Weights of a small masked image model: 32-pixel images, encoder arch vit.
Rows from block 6 of the encoder of a small masked image model, named by matrix and row number. Rows with one number belong to one neuron. Each number is 500 + 50 x the weight over its row's rms, rounded and kept within 0 to 999. All counts start at 0. Numbers have three digits each. After the name is the row's rms in percent of the matrix's.
After each neuron's rows are labels from the 100 images, of 14976, where the neuron reaches its highest value: "peak on" is the class under the peak; "strongest on" is what is common among them. Only what is clearly more common there than usual is listed. The data: simulated stained blood smears. In brackets: how many of the 100.
# fc1: MLP up (encoder.blocks.6.mlp.fc1.weight, 768x192), inputs 0-63
# fc2: MLP down (encoder.blocks.6.mlp.fc2.weight, 192x768, transposed), outputs 0-63

fc1.496 108:579456400527551459512516485497473405488449576500469546599482528497536513495502541550507519425518519524485503434473500482433451541525488494566534590477482505443475453486480451393528596511504540
fc2.496 104:565492536453479473535516495591428472429546516508494504525464535511483514438496541564543546466506485503552457492565442487488534461528442439440499495506508497519512512387533511547478569437525461
peak on: small cell (100)
strongest on: ovals (83)

fc1.716 078:517571484525492412495532454489521497501586618605520432487519435441586446578453494442532518484587477522469453488536461553533444429529480426477491464499545505522598508515484548428511552464569553
fc2.716 084:525432463460469594466535516440413466474456459484413546495462540588466486469547541521411446459446540431619509534491551491529533430443501570551430523511377496457458449470502473549561464506413521
peak on: small cell (56)
strongest on: crescents (60)

fc1.682 077:556528509506446504592423501496500460482526467533569481541421525493442485563452453485535458573495573497568410516435564507434464495530481555516461533509494444500526602523514535423637434438556380
fc2.682 084:415446518488518496426535586458405556510466522521535506404531427510555451469432543525396585439520359496438523534593436485512532552452516434413490453529536591553421440568453378566420497496566511
peak on: large cell (26)
strongest on: ovals (47); crescents (35)

fc1.393 100:500471475541461564464515590664451472484378589442462463580423467544619496476492437548496510532464451548531509424496560493484471592505474637585513497531550476529481445474528509484482570536513480
fc2.393 107:443405522496497417529465411432516518477407507466527612503573527526475503524470491371519467443588420397511385524463497492497555475600395529501541479421439517475442511471449507492614518470537533
peak on: small cell (85)
strongest on: ovals (100)

fc1.646 107:461502573515447518472511512439514541466559506567516469531530490592453515567446480431479517389537472512543532532483492433524524437410511555488560550434529520511459528488519473416508411621500541
fc2.646 106:557459426496552520485530569508487528540503556463565512406552523424486440614526444452510491513458576466501520467491468541527478465470452410510477531471505437502479544448496481491370517381523441
peak on: small cell (58)
strongest on: crowded (66); kidney-shaped nucleus (48); target cells (34)

fc1.709 107:605407448442517424513485442526541488441506430515482428564492529511488510477517407407442500571496519552519503415420455509507443461470472534531569397504534539511499555484512546469430543558418540
fc2.709 107:543491457537513503517455524492528491471410563476440556475531543532523478573495446484537424553447472544490560463429567499449522456518570505495480501534468532514546413463486454448436486444540486
peak on: nucleus (60); large cell (26)
strongest on: two lobes with orange grains (63)

fc1.314 122:540454497477505399498487509464527444550516486549500555495520420434453388514514449480421414461511543547523473485300583442551516499495563524453461478493494434556487536510534462472479431502504524
fc2.314 116:428480444480529558445440496475439534538473456348556444437561574530459476476458509488501467542435558482528487534502526541523550487413382512491528407537536537460499582475471550581512576502486562
peak on: small cell (78)
strongest on: spiky cells (80)

fc1.516 101:518486529520536456503536463512443457466512494516500548496514488463445441447589517569491466524522404515520480483487520488395440470478459498518512513441430446494494528491408487489482490443541497
fc2.516 093:480538555548496421519508482481504497462498561484506430463516500579518483571561494480565420599595622501513427476512460522578440466469528553534449514496490423476439433569517548473441541526454487
peak on: small cell (56)
strongest on: spiky cells (74)

fc1.548 088:530472495523551472510507495532519539529535456421455427414492431547513514527526585526519493459553442583478501507530416488455479355453565618470445482449566554540459487485492484455504480501505489
fc2.548 088:426442553517566553532452512477540442404518517678542575584437614442509505468494506516486445494488524550491464511431524462473608600472434466538472492524453476418501584412572444493483563523525492
peak on: nucleus (71)
strongest on: band-shaped nucleus (76)

fc1.489 124:459489448385501557508524439385515524510515551573484434446567465514527514539566546483554521554482499490499488435536452632469479553513446662461512466561466581487480413489487484590383492418467455
fc2.489 116:503477416548472524522631573526512560480549529478470502518508444478578592517434504510506596539461455458422503521446555571489524479500438551491536511500501472579511522494534477448522517505502519
peak on: large cell (54); nucleus (46)
strongest on: lobed nucleus (46); band-shaped nucleus (40)

fc1.394 119:559474519550421475594511541551552473499522553393448523524542550624552513497462467584499440584516507455564402480496496492509442507484555624530409534466483495517517453488434439491523528538468521
fc2.394 113:439457489500448453381506499470588474387464436460564508434510479550523433522454470471522472553509522493523514481438472526472574483554537448553587534421445585395516496482490495578465497495453610
peak on: small cell (61)
strongest on: ovals (98)

fc1.329 095:534485511468473408430508502505391562397566488503406461486455474457453543568498450556449424506591503444553547507525421438523507519429497469537547550539492443393508537473444492486515463559563602
fc2.329 098:532548554546606500525464541457573456600450490464592548527589469507557527416417524459534605464487563516470478442428532481498570465560468493490447493500467496527429479466478504516498510451431319
peak on: nucleus (62)
strongest on: dark grains (71)

fc1.232 071:434518502402465583520509499535461497450513453473444577501513521561554508574470461537574533526556566457479558472364521458414553498429496511381517498560483482436574449533467539477471532554494448
fc2.232 076:531460509562575410513536456494534577516454524492569506533541502439463540475483495519462513433459427475497467546626525529519495444509540477587411548428561444560453499505487472551458547478543502
peak on: large cell (92)
strongest on: band-shaped nucleus (39); dark grains (34)

fc1.651 103:558548456426521544459480439487534531555433545487547534528432527533518509592444463439418563543599530404473523497544508576510483479459599482538559441540511476551489608477472497464477465455481397
fc2.651 097:495519467608490499510502477562540533451583477494517460502533488488456541466587561531527508484454441513489520538468492383430519556536475600445475554455538534442460456503485469520541485595498632
peak on: small cell (85)
strongest on: platelets (76); spiky cells (57); two lobes with orange grains (56)

fc1.47 109:544516558422466587517462580502448481484508540456480493562526474517502506570599472527449589519557432518534485507473604416511497452497577555518463502494529523466444553528486361495633429480451502
fc2.47 097:452476492579597476449509457511491509451550397484603504522476554526414506502515557479529402515540528641498503514519516624399515594469481508461483559539493558476521563485524494543448571495587474
peak on: nucleus (35)
strongest on: band-shaped nucleus (42)

fc1.185 105:449425427528480457523503492569472443360460472584433441470551528534451488493547491471512523439527489485520564520502456421515478515476601445530492519444434501500495569476492478353582541579530448
fc2.185 104:561598551513451493475484445402471467510438513513526537525419560447537402506468503524554500459544524477553374549505598533526548583523440469543507490495499451538607380519472556523537425349543536
peak on: small cell (77)
strongest on: spiky cells (61)

fc1.610 098:584590513551508505452526542493486479531483480487482436478488433501540497503523506508482638541473482487547532635517550506534540508525550454433391371492465445474576496591508545535524445549448456
fc2.610 097:485563530530451584505560585533408573519436499457529487443521582552574496409442396539570487555472416521501536468406500526451446475485503454506525513514503492408487526506560559422496538453527516
peak on: small cell (94)
strongest on: target cells (60); spiky cells (37)

fc1.533 158:405488550611469508552511518397499514532531548574512456625553477521562474454470458464553507470433489550443516551472469430501442564613462524476526479489494472540582409492528570486500476542485507
fc2.533 132:452341518556443590482517519426558476501530423476501467464543513562475521631515494621481517519567529535449509491385456469455521473467449528538554503484569519455472519500538529466419520473509472
peak on: small cell (84)
strongest on: target cells (85)

fc1.739 101:572426492431485462521490573443443493534561538529494541440481530504568428572469562541584469503463458500474568587528488535507485463517511672655537512473536482564515460490471509481527504426520434
fc2.739 104:413453519485505528539523493446476569420541528494540504491484533522503523535576489468515457527503429514439443407581437557481506508540564507497598505510482501522471515514464493580465455502586520
peak on: large cell (86)
strongest on: two lobes with orange grains (74)

fc1.753 078:442528479513492566519447406450517490402452604571532521510466474572523496520552498448444479531525481413503446440412471531514507541452539497472482545509437473473498502489563494486448476478429539
fc2.753 083:539492550541530491503450529521556484531511440473413398513515502566487537526453490576498515450486472562512544530595517435413543535542472583491515497532573473486533533464381517491530522545531463
peak on: small cell (100)
strongest on: spiky cells (100)

fc1.219 076:413578451467424554516520527471548507492523514453547528427537426468503561546606490487586446394470565584504504505567529478423447514425464480489493455513458521454480483575414509523403484555558532
fc2.219 087:546457500501545427479492464483429497573539488600515480560454515515526458505475562496401573560426491388408596521397497493591590446496454523532513477518486508487536545449565495482491432470439519
peak on: large cell (68)
strongest on: two lobes with orange grains (82)

fc1.234 128:581478491540559533459491543511424517572444474470505542472527452508380561480529560569547537378551563475653494627447456456541488417463488447492572520499460527485514397545554542482482450459506477
fc2.234 119:482474498462453582533459523546482418517468508507520539443475621518589512466515544537482537506445443493518550461459574554491561550492445536492567486427604532512514617482477534490466532565512516
peak on: small cell (100)
strongest on: target cells (100); crowded (68)

fc1.40 084:525630448477438592471517420433567468459504527465489413342509459531429442431560521482584494453520573512465501592523470530530595453500520537555492461421504496457538477507490423513483511566480423
fc2.40 085:489418589510464455436474487578438508469592512531488504575569582541536546538481508483466503572594472390596496475445509516474448550486484455463484531518486449484474518542508557471619531477581545
peak on: large cell (97)
strongest on: kidney-shaped nucleus (95)

fc1.332 152:489574479473507493473474568474510422524539491508374452515555556456451489496450437519558492530539506516536414545481464494645544509603449484492498386466493440464566512543429501511405570473466420
fc2.332 140:531485587542517432473582497563514495480540428624484512453519495546407498582457569474478520435541459584491492571475479414543467529417476494508544579441496503445534469489515481424475474452424498
peak on: small cell (91)
strongest on: ovals (98)

fc1.615 097:495543421572464475459585507543478583523471547504524513533515454433469518474451374513582504467536481439597393550452469537530514458580552407518369564479467501513518544512528562598504519567482624
fc2.615 098:404582461448606520536488440524518502511411458556436593427533554494466481449526522568368516472455478527541541531523594452555544501470481417441433454549472523470537530487459339406457482482523423
peak on: small cell (88)
strongest on: ovals (65)

fc1.151 135:504503460511516534490491476553493535508465504552403557530534499516549538534417483561530488527459449520569469483498486564528500437511542431502480465477363505415527468550610560532432505438444582
fc2.151 123:464517433512536436462539475514438494555518499483593563423507524479404499501553534444535489451543511473407519585510615480416548500477449466470481472521556529493485429426451421511600482565514497
peak on: small cell (80)
strongest on: ovals (90)

fc1.535 079:459425496457452511510632548511484506538371490510518470498460568564515474476476517527497481472475455445420412414507499548493512435532484497501515522476507484462385459482512451513588547498420611
fc2.535 083:583521468505504422462438427420451438492494500500532545592529439551445487476566480478543543487563545483529474573420447537626433428397511472488525487563504534403533431505423481532485585403543531
peak on: small cell (90)
strongest on: crescents (54); ovals (32)

fc1.58 081:526429459485518486535471463487447511585467435532567561480539533518488536477573515446503503473513579526571637478448471490493510529434496533482562473513453421490558624465504528544543404481535496
fc2.58 088:472507496510593530409571491578521496458522467524494540568465454483480501567379477503477483498472429460483424548577512508532490476570473405504448474424535555535527479506417444491470538476542455
peak on: small cell (70)
strongest on: crowded (73); ovals (56)

fc1.517 139:438537510426507537522424568539482556513471538447511475402500534526607474483441529511478502550472547426472516469487496496612387509560493486452468533628519438500476497557509522452499391521517508
fc2.517 124:467468561519517522497448527430528492487539463483609566491449464499521507572530546450499309479470504457437422553535444458430459477493534483535412470436501565472518524479544442508479540510562486
peak on: large cell (86)
strongest on: kidney-shaped nucleus (52); band-shaped nucleus (41)

fc1.357 080:449625438554523488529442559404528480556571549527531537512470498579399508472498467567510443446545486613479535547515512576561423476505461459576482421484470483545537528477529510477514474606408516
fc2.357 078:543392515450430543445507477581515468449512432496526530445488505400527497524498580350477558520461484412507464517532531442471531513500483532458554520595515506470446521515472436513542492511542438
peak on: small cell (62)
strongest on: crowded (70); ovals (55)

fc1.735 136:549583520462499483443467448543487463510515587502490478541431504507462513517596570508546454491497598479550470468429585548548543605484442548534445477567465473506525564520550509461540442514536532
fc2.735 139:431472454540450578610507485477636434489588525525519436489484478517410535494576522506404352547600478497537581539528520405542559498443450525513527459581520535432504474483461337465539464570502501
peak on: small cell (67)
strongest on: ovals (92)

fc1.354 073:607367445461477461608463480472501497531546475481397524424520499489475588497526452501518474402535553451528467528538457503537500498500554478461573425542433446508563484444531587577485496520448456
fc2.354 100:495504500528516423493559542487528557542601532527550449516435434550478442460461484543514538475589457461499514452564576518634481382430503472560459543615471500421554504521511556417507562575555521
peak on: small cell (67)
strongest on: ovals (34)

fc1.109 138:492372442447493549600529457531500612536518490508455546394509471481531518467519527569512534442493533472453546429371503526389589507486522504514594485482466547411543561511583554537483575444489461
fc2.109 120:497463478515605504459469498419605460481473435400552452493570526462520498532485573415443429498508569520465554467524471461548529528493502458514480497484551508552505594470465505497479502394487523
peak on: nucleus (98)
strongest on: round nucleus (100)

fc1.203 077:500464561502488480515448470491454493570448421481482643499466447523479531475485544471497566454525478548485528564457380525496480482529470414455562518562511571512521515492485478541473499559405508
fc2.203 078:517509525519494513485485531596543550455540550612586412487592536493517533579532500555593426541506437514427482456541611461512493471423477629499444487415507525548553536485461521449573483497540458
peak on: small cell (63)
strongest on: crowded (75); teardrops (55)

fc1.505 084:469484490516431455583460509487494484432509589541452483491499429581556658432514538497486461549576452536447392437417544590545562461550518392465398616503534497485492468452448481524471573509450480
fc2.505 082:458422504422515563533497460509488550498427440423459525577506490474506445515481591480446452440483480499577564489479431535538452494470488487578620453582480490523571488513518526521416471489496422
peak on: small cell (76)
strongest on: ovals (100)

fc1.318 076:510467521455537547424458473519412433389434504535451528508494521574468509481520529513464471517484454489527490501514505496478637496586536505622520467503440468485525595513502552446510558564477439
fc2.318 086:526517539535502558579489502513615471566551454549560467523505412545658550473475516533518517552551544483479452550461468426501469502503528521440412479519482428442504477502483543508472433497443454
peak on: small cell (93)
strongest on: spiky cells (100)

fc1.617 074:531497458485451554497460527521463456530516529468600452538519458531515512537447479519515540477440510505467450481434472496459484484484520521417533559634484500468413501452459470536497527469493586
fc2.617 079:495484558493550464490454446465568554494482439489502623440519508494504525423559475457454475471551540514477560483506558459507437473520485452522489448411508507464606461527545559520459526528510372
peak on: large cell (28)
strongest on: ovals (35)

fc1.22 091:538480571449393498527582492404514487544529392544479494513463531447503454580496508529466530453489437498479504525437526516475533548467471547460488594485497533533558533498428506523488505432502498
fc2.22 092:491537596507529435439483558540487514500521492505567437440468531456510535539541527587480448454504576487513497614569520476485513500564549437596465488552458495540483462534581455488514507501530524
peak on: small cell (72)
strongest on: small spheres (56)

fc1.402 067:511582579496485546517494419532511515447458415482442479482440523472582550568495376491480492466430517458425477520418354502521533450461531474467594540524489514451532499539540462488474527497408527
fc2.402 080:563470488525553523516538612477454454503570551565547449564665501472450397454420620553491494514609468499572448498515566486474551574556502495540391442557498471485475454450424578522455517528554410
peak on: small cell (88)
strongest on: target cells (45); discs (38)

fc1.541 075:427477505560540493451412540542517501464459473489427574500480494457533489431493519528488487532440543539449434458568519455326574586446549552554510462383552449472515575443400479577457511501508454
fc2.541 082:583561525413504411519545414442449483475503475538512402466542469513492527558503503425525484426522457458563519516390497535618431439513474469435453485521411533523413477584604473471544491445501474
peak on: small cell (67)
strongest on: ovals (90)

fc1.443 103:563502524461507519587503583427540546511480496545489465520579522458507406485500440498603541439474499529560388477460527477437572490491545551492462486516547499431432561509479553541554551539567543
fc2.443 104:503528452517632498521500399505488500465444419517568453573476569662449546462478565551484474459459483525537550606441481564426515476456541516580511491543466553551593449466431511546478421430588543
peak on: large cell (81)
strongest on: lobed nucleus (88)

fc1.628 104:433427555374407586549544467451435476431470526477516481434486462484533456493584511561537484471491417570543439463442492495548484566616473590538571558431494444452575487498435450600545395440496514
fc2.628 113:521533515444457459504519605517431473493522424487423443479498384568502487545421566537483512496526487395567538443473587520506522472562563496476450467432443524562568420465518490520534544503428445
peak on: small cell (60)
strongest on: ovals (91)

fc1.355 091:538443460478546544408505570524487565452420490574528396506482511496498615568516470465480506477520461405469497498457450477551526588490492508541493464473484359502489402547522553556525590543541494
fc2.355 090:481575601502438478489549493532423500440560538522463654496491499574499467379445621537524523466458505595566602518520494519461485459473533527458526555485523600473548593443552485535460599516611461
peak on: small cell (83)
strongest on: ovals (99)

fc1.623 082:569420442477492547432505547545541553569552508450516481443597562447519491554469452604437442458568466404520399487484601525569422537596546485504460514465577405505495495550482542529458527431505455
fc2.623 094:452531497491507481543528490490474421499471492441597458596385479543450497451504439413487502514483597536507490491495391476408593526376441470538609434568459500494515462539486556544518514582455608
peak on: large cell (95)
strongest on: kidney-shaped nucleus (70)

fc1.433 104:499457565484442504489472471458453366571516470493498497418512445474532542466497474584465451553468483488512385610526556626559467444489506475434544570539569470630486521486474527498456433466477512
fc2.433 093:530484500450505460518478531454428511634423504493582483553495595471497413522570515508454454504528492530467474479448415469396537535506459447470490476478501550468503525461531504592565467536528518
peak on: large cell (71)
strongest on: band-shaped nucleus (88)

fc1.82 090:527426510572511563460514452412507495573468591517470514541483457480462503572506530510542544472477430617462500482431464499469497463576462564485470480519467481462493458573439541457544515557447527
fc2.82 091:396570498556497416436533514472428539438630514569533497497564520542627494450492512454524572512525538440506552507478477445541490467441521527493545581442501473529484495527598478461411470515487503
peak on: large cell (70)
strongest on: lobed nucleus (65)

fc1.406 091:591511476487521511400393540518497555520533480472548560545441494451503508511513623416459546504537549483495527540535518505476483531505490557569477511485541491393486478534500448451511502517517474
fc2.406 093:428554447435434520569488521428455478404519492598564526455584561568525486530477491491502422468510537514472562418541555519543534484458518464352506458579480447602478535485533476499594532523522485
peak on: small cell (99)
strongest on: ovals (89)

fc1.727 098:486537476431473527461509547505462530467525545528507458496483484467496488502469518459443451558487474502464515491565504537492474514597560486485490558394491567485480350513542524508415458627490567
fc2.727 099:573438561539462585487564570549464490500507505504524471466425563484483457499571513513526520503553557469500491459441430500476444574524422497522461455460543498539518506519509508455514546519458478
peak on: large cell (52); nucleus (36)
strongest on: lobed nucleus (86)

fc1.139 105:512470534532477474535457449470462476444505514475466466588499394550569450544505535437506508501500509558532493436546530426466523517436427436534480571533491484397457494516473617416553563537467529
fc2.139 096:498454376559513544515479467478562447476408505661488608467527602505532543540508585542496573487433508570432533482517560447462469473565541546505551441492440515563458582514513404476502442574454506
peak on: small cell (82)
strongest on: spiky cells (73)

fc1.125 106:485405476418572613508497533535471515513507551508514539601503537536507513534501529504478398511486424434627473470521480414435539583544531527566435429564639458523503451499548550464544517524464432
fc2.125 116:509452551421445466493467518482483500512555437563533451479567450594519432483558534502527430593464542445458440491428512549480535592519424593460449595441542497471474499487479562441352558527550555
peak on: large cell (72); nucleus (28)
strongest on: kidney-shaped nucleus (99)

fc1.721 096:612581531479407558564528563554479501569530554363498494568462413543492517538526463536523529507579449479539451568406527543470516459611454554546494484438521458560522455596520419414444495561556459
fc2.721 095:381433511603601487497484523470533495396455515514451500461605600464544439458502566451437514517425550504511500432532519490536584477453518460405494437507503437519338428478495558518558478504455516
peak on: nucleus (60)
strongest on: band-shaped nucleus (60)

fc1.591 112:529569477529480490463565522566521615478452545445488537484502428553571490459424567413483497528468507490482534442532496515397512528580534517507518551471540513440552474525551526517456501554368485
fc2.591 102:502460630499578499455403491503566525489521476519409489415519525511482451522465587564474511488525505488483505444473485550568450510463476576427498496447507518549433584504469481519537533510518407
peak on: small cell (55)
strongest on: round nucleus (37)

fc1.94 095:658539511523441399550536495529456496489476511510485505553536568484611559496461575493495583436495458550503547542531436502471580509478511592481527490531492514536434506571418556558463424481491536
fc2.94 104:405474459538486536419503568425474457531499472580552524448529517643459514442537509554473531567465617534544474538415457550454464533575452529451428507444499483508514484539415517403474551506505433
peak on: small cell (66)
strongest on: crowded (75); two lobes with orange grains (44); target cells (39)

fc1.555 121:432519460479416459479522505525484552552470517426586551587561476563532413489586483509516489608414450484504508527556408489503452454411482460405473517507386489415507477596481463542538495468388548
fc2.555 112:478462567554400501526520483486467582552531405484432566547481559515543455453532495516404380509515449563507473503576416499368469552389500492551520453534427545512447548511446463497436538467518549
peak on: small cell (95)
strongest on: crowded (78); target cells (65)

fc1.562 114:455493483458567412472470455495535419512608502549466433524609436440466413542556449445583526512484543548483528603502474570554588426451465433559524546473494550426541530555474444452459392528482592
fc2.562 115:474407459505568462494371417478423535543515512493549479479572521432505532494597452459522433536502482464501429645463458442500558521567505487515535501563592482510429502573496516574559465498497527
peak on: small cell (54)
strongest on: crowded (66); spiky cells (45); target cells (44)

fc1.321 095:508504568530477508505595509524539452401525548528506370483538476488510550456495419491432526471502469513416460449529599537492437384564465523535460486596458517462559514444511525554479535529442502
fc2.321 094:462580527560499472574483552437432487504611517516469462510479572490551479516442501576561513510494518521584570536511497505484558470542477496526532441545475519616505488457539453516493460564463478
peak on: large cell (74); nucleus (26)
strongest on: kidney-shaped nucleus (73)

fc1.178 093:568492495486554527510447498525445465477417506383507553473431485449504457603425406413449552445523460476564511543548544491549574558425484576534553435493536509595440394502477520469616488500494472
fc2.178 096:504506495490403470516572484526385457540572480617559523515499515529440494446527566475542459515490527534527458477503461550427468497537443462505553462450548496431624580477503519528522528536489522
peak on: small cell (93)
strongest on: ovals (93)

fc1.27 074:591451531478450396500493577423516551464564441537519558469480488547390510463574455481483458455483451465604366492538474513532484434420547474483516469552483594592521592515524530487474444488509502
fc2.27 080:435504419525471488531392507507521525575392490560496455466537496476587449610415500556543591460525545494513489448475555505510497456600533560440473486518524519472591505512524512484512491561520530
peak on: small cell (87)
strongest on: target cells (74)

fc1.256 101:489486360561412351443595550470499488482504453504551557515463570530452435490431500509396463495517454419460498564495458494576512464487486429494492507590477492505608428560517558510550493383440529
fc2.256 104:523543586591497459515416545435503473533486495540470508540487429535584539539612391487589574386514432604573566476519504562536461428463553465608505484483432519458444470468503527413409592554452498
peak on: small cell (70)
strongest on: small spheres (85)

fc1.98 098:498509496505573473591512574459457493458488535449442523474469467567576527465457541436431508495460546523605491538571415500477515498543440489522626581522462482557395489553482556495469505509595472
fc2.98 104:501481447454377484436544511526497434560547485499542522522474501509497438485616596528445379612544519531425530502429513535552462492605505589501429488420452457586505417431367563516472475551437430
peak on: small cell (57)
strongest on: ovals (38); teardrops (37)

fc1.28 077:496501510545532554567506466542542475481504549441479476500472493541453518519484420609491435482502463452491571506581496436582491532523570446387484483448678584444498559511481433497478527420510484
fc2.28 084:549504584487521416482434540493517523503430466572479486522573505407548514517573598403516564466543499508524547539466484525501472471477451543557529563493400404609464536507512592493479499547514543
peak on: small cell (77)
strongest on: spiky cells (55); two lobes with orange grains (42)

fc1.696 089:443528461409525564529484468499540452566452551575446431636410369565413416520626505532579463474509558438489484449542557512469538470542505480559470517511484567480512503502481522445521504466485424
fc2.696 092:511568555629493455431573486500471604483542465435513453562501529503490509493454432510464578483532389546498546559487462559535545453504561584500540505560477512381429541464533484495500542591489505
peak on: small cell (97)
strongest on: crowded (68); target cells (40); discs (37); large cell: two lobes with orange grains (32)

fc1.754 073:504486429519475453553484439458496409566476385495501528444558463476529463532611539480514626518451543524545364490456516590399522525443587425489533434546489575494460615548555632560485512508552518
fc2.754 084:483483552506485581579535551492494539516496549429537469597472505501505556426457496498540462509537431533609544467477504407425474415596465571632447545501455398476491446472451370466548521493418472
peak on: large cell (60); nucleus (37)
strongest on: kidney-shaped nucleus (61)

fc1.645 166:531511552557551334485538533472503493577492458378423530554472535534478474473506531573465542446494455422501490537473517447523557503517541518510495542461639491584406486516495532416424476520433459
fc2.645 151:543467539453491555492634459431429506488580477506470435461521549462444463536584477468523514606481494493509486415478444592577483502472568513552510517457538496472430466499503498506437543570523412
peak on: large cell (72)
strongest on: two lobes with orange grains (100)